Weights of a small spectrogram enhancement model: widths [64, 128, 192, 256], 39062 training examples.
Rows from block 4, named by matrix and row number. Rows with one number belong to one channel. Each number is 500 + 25 x the weight over its row's rms, rounded and kept within 0 to 999. All counts start at 0. Numbers have three digits each. After the name is the row's rms in percent of the matrix's.
# convs1: first pointwise conv (model.enc.1.1.convs.1.weight, 128x128x1x1), inputs 0-127
# convs3: second pointwise conv (model.enc.1.1.convs.3.weight, 128x128x1x1, transposed), outputs 0-127
convs1.84 092:532511513477526530521494466472562473493483487507464495512496491522482503448489518515498472451560497489524484491491505512512430502504537508476447518496493514499494449494508482520506474491528480511493500515513459490548499521494526529482438519507531480519462463499505483482473518474484531495539516488527521478483474500475491478509489471466476517482514503494488473523577491461526492489526
convs3.84 105:541516525519543516508527509524523506526494507512555522524481503482540532511499452488526496484462525452556502483460460521498485514494552490483475490514493494526482492462503484467503518538519508468512518500487483503514522517467505469469474510563527440506490531456488513519504503513531490477521485505488488520519514564533488505477465518548514517504506523526501502536480502502513535519462
convs1.86 103:526519487466485477504508530497529449493453527514528488519459485502496550496490500486497486527500506496454481518501483528492552501511519503464443458519460500535503470518515447473482521506477524534530495489540490487466512484472464485530503510471529522466455539493466517502478553548485541491485504495495523538481524510498501530511492526542474520487486489534527514489463490507498540512500
convs3.86 083:484443457508508501478480534445487528468514537487461478540485471495489527510524479499510494481514479469505477501524487486479454470494513528473445497507480488515501520470473535428494474490582506477491480490478495481499520501503496526529501525490495472514518483530499465483510495495501437509488457504527506521502529516500496498473465522497510530472509506496539508477517556512444500493494
convs1.87 092:534486503516515559497489460476489501530480482515508551532491485489493493533495519533513467472465508444511511538475457502468572547526466504492534516545530513491487456486518546528466513461508526485509522507482519498550509496500515493450489540526534504533499476498489504503534482503480484519467538515494528505502445517526489489494490534502525487478506488518520473513524467495505499482489
convs3.87 103:482485460504506489490505497496501532514492502529503500575570513480529515496472483499512487474513482490488483472478460450509474452531503491524501478529510469525496459532517516474510535520549506494471528484508521511502469518491453515544500497472508490479486505469532514462502494512494493490501427508526478489497487499517491473482460517476504440477519458511496546442521519504499464513517
convs1.88 103:517479526502452507519513491549508509495494481500518466515506469521481457531515513507451505458532485456527450492514511529506543459499512508521475517497501512496483466475480495537503507491546474501523486528517470478511513506479493525465514468475480487498486513560524506495503464504482492485457509521514481511531511451483514518527522497471532580493505519557501502564521487500523485518533
convs3.88 113:498520496565476491494516509529468502552539464494525486526525537492504564500504504498455472504512479525506509518476442471513496478519507495492555496537542520515505512496509486466507492492536509520492496508496489477507548518518512484527488469515612504499495514465497481500469493508488505523483477516469457479511531500482495496490496528479510435479503474499484515473532483497492476492516
convs1.89 085:528516523494518515492541426466505493456493520477500507510503487484531506479517532522537463488546488533486506529487511524524510536504493501510481506534483481510495529521498481464500490491471495465531506476494506497531414485494537493516511461495503493495495458498472513436510482463512470529478489472523510482514560529533494481477470496487501425476539506519488482515526489475505493509493
convs3.89 085:512514478533483477544519500481524519455551494483513512501529477501510484491493436522484500499461502497512519512521511491531486485500491517518539501516485553527480529529476477478530489520453507511485505536532456493470481478498551473504537518508510513498491490462516509496470511504518461479502494451505533488478530555488485488498482480464518583497526480485498507466474506515467455549488
convs1.92 096:460505516461518555496482532537515523521520506466467499554497495446535548531513534507518506536515529519476487500546454477507489512481505512510514477478479537474457521491505490477497490525481524479510530515543496511545486509462543521489493492454529530500491543567546473531488494472516483515510489481525504470493539482528511496515505526498486455521488502499519487495481524512481500487498
convs3.92 111:535506457559535534502526532521496514498493456502507480527482517464498465516493477495469530473484498480515489524506535485543523548487518511507495548476517464480471493491502477514496495537523477541485492519522519481505489521498549499529485500563503475506520482408506552533515475498529522510484500519497503525481529517528472476485498516471513553466506477481507474532489495491514497499476
convs1.93 090:496530488471495471553454474498506471491510463494501509525514489504463512490483476451484483527493524474503464516532517541473510468514493527507483480508485519508458528478485469507542468514500537501475505513504502466527502503521468499490512495465477510530482482517520473522495479513477517529517449475528509502473497484519441534508515514520460515496462520535472486488579503444499460466541
convs3.93 095:516474469514495507496487493474550538525508501474544552486474526519481511502492466522496498483495475498544477494482516474491474502468494531519516498539498495446433491498507502503524479530549484505468477523505525450492511515496480500560517480519469521473464486537472560512483480479499486478468437495485526511532458483491486501522515466498515496456505511496455508469506506503519517511536
convs1.96 073:466505507483551529444467505437507472516505472484496499547543494503477491481494544509505508481462498540496502484527499493516486500510499486492476523482471520472491442500495465499530490481476509470496442512515536477543514502480521489513506482490489464509496501488512486492483473501500438478533483459493485500497530482489437527489513508469501484510559501482492511498549485456448537485529
convs3.96 088:523457522484488524446495428511494505487474471498464458535485508498476531462508483475449499496502540534465506514462476489502541510464479511457494515545494505471541483497476496460480535506495543558538500462512476538504493497504504454488506507507495453489482500556459476483494509472490493497472498487499465510481487498530502498483525489539479514500480477488525485524481509532483500521515
convs1.99 079:506513580533478483493542507486494530442446469486524490499564488503465470497534528474508480474503503461488494497515494450534509480506494514511502512502493472527493469512486496559509471499481513514488483497521483496428504501535501504476519489497496517460472496521496552507510488462536474487505479512500524492521508488486460500499489494464527520480539483490525507537547517516476542494539
convs3.99 098:517487495560494520502517527493510501487474532539490517490498495475514484470502532457482525482467492500514471491508550508480509450506485495536485528486529496485499471486503553507489504467505502457535484530492568541512484515469488545521461490532451475487502526523506511512470473495474476437549467507487481449486515506528511486467515530525523543488535521492531524493509509519518498496478
convs1.101 121:531512489480492518498478498479500519495517495517503508479483502526513517454547500494510453482513462513495564515488517517537482467481525518490500497547493515526521515480449505496495460491479519492477506477519529494534508500527488506514448478462506453510505516525511501542513473429457513499482523518513517488508529449491514498509518526479465492446506467441469485446538545504501469502503
convs3.101 126:486476489499508485511519461519504509514515490564473426498481456488532524504502526522516494483514494491503499467483449465495531486493477509519481516527493481519526502527482485487512492494499531480469524530485510487525453537440506505461523510487504481502483478490473423497526488520482446454461517498512525489527495473474471516515472545522526511516519505522530518473534465530539492510488
convs1.102 078:485481517505494457493572489530528446524520532477521528530535480461524513507510513514504484499462468503495494475525516520491479507491495470520484500434493453494497532471541487462498535500515484486491478531517473492495517496510507485440521521506466492458516525474495481507485533482500462515498497510517529530493488516483490459466521493489531423482540517528504467526492494489497531540474
convs3.102 094:503469527515478537558516522519532543457523539511521466532549498500548496528507523500517519518507480491459486469480520436505514499482494499528522526489429471504474490515498467518508476528466508509498529515532498487524506502479510496518505500505541512485496473510524511515530442499503526466535492475485496433503508483492433488524506519542498533508508491517512512508482507474483506472532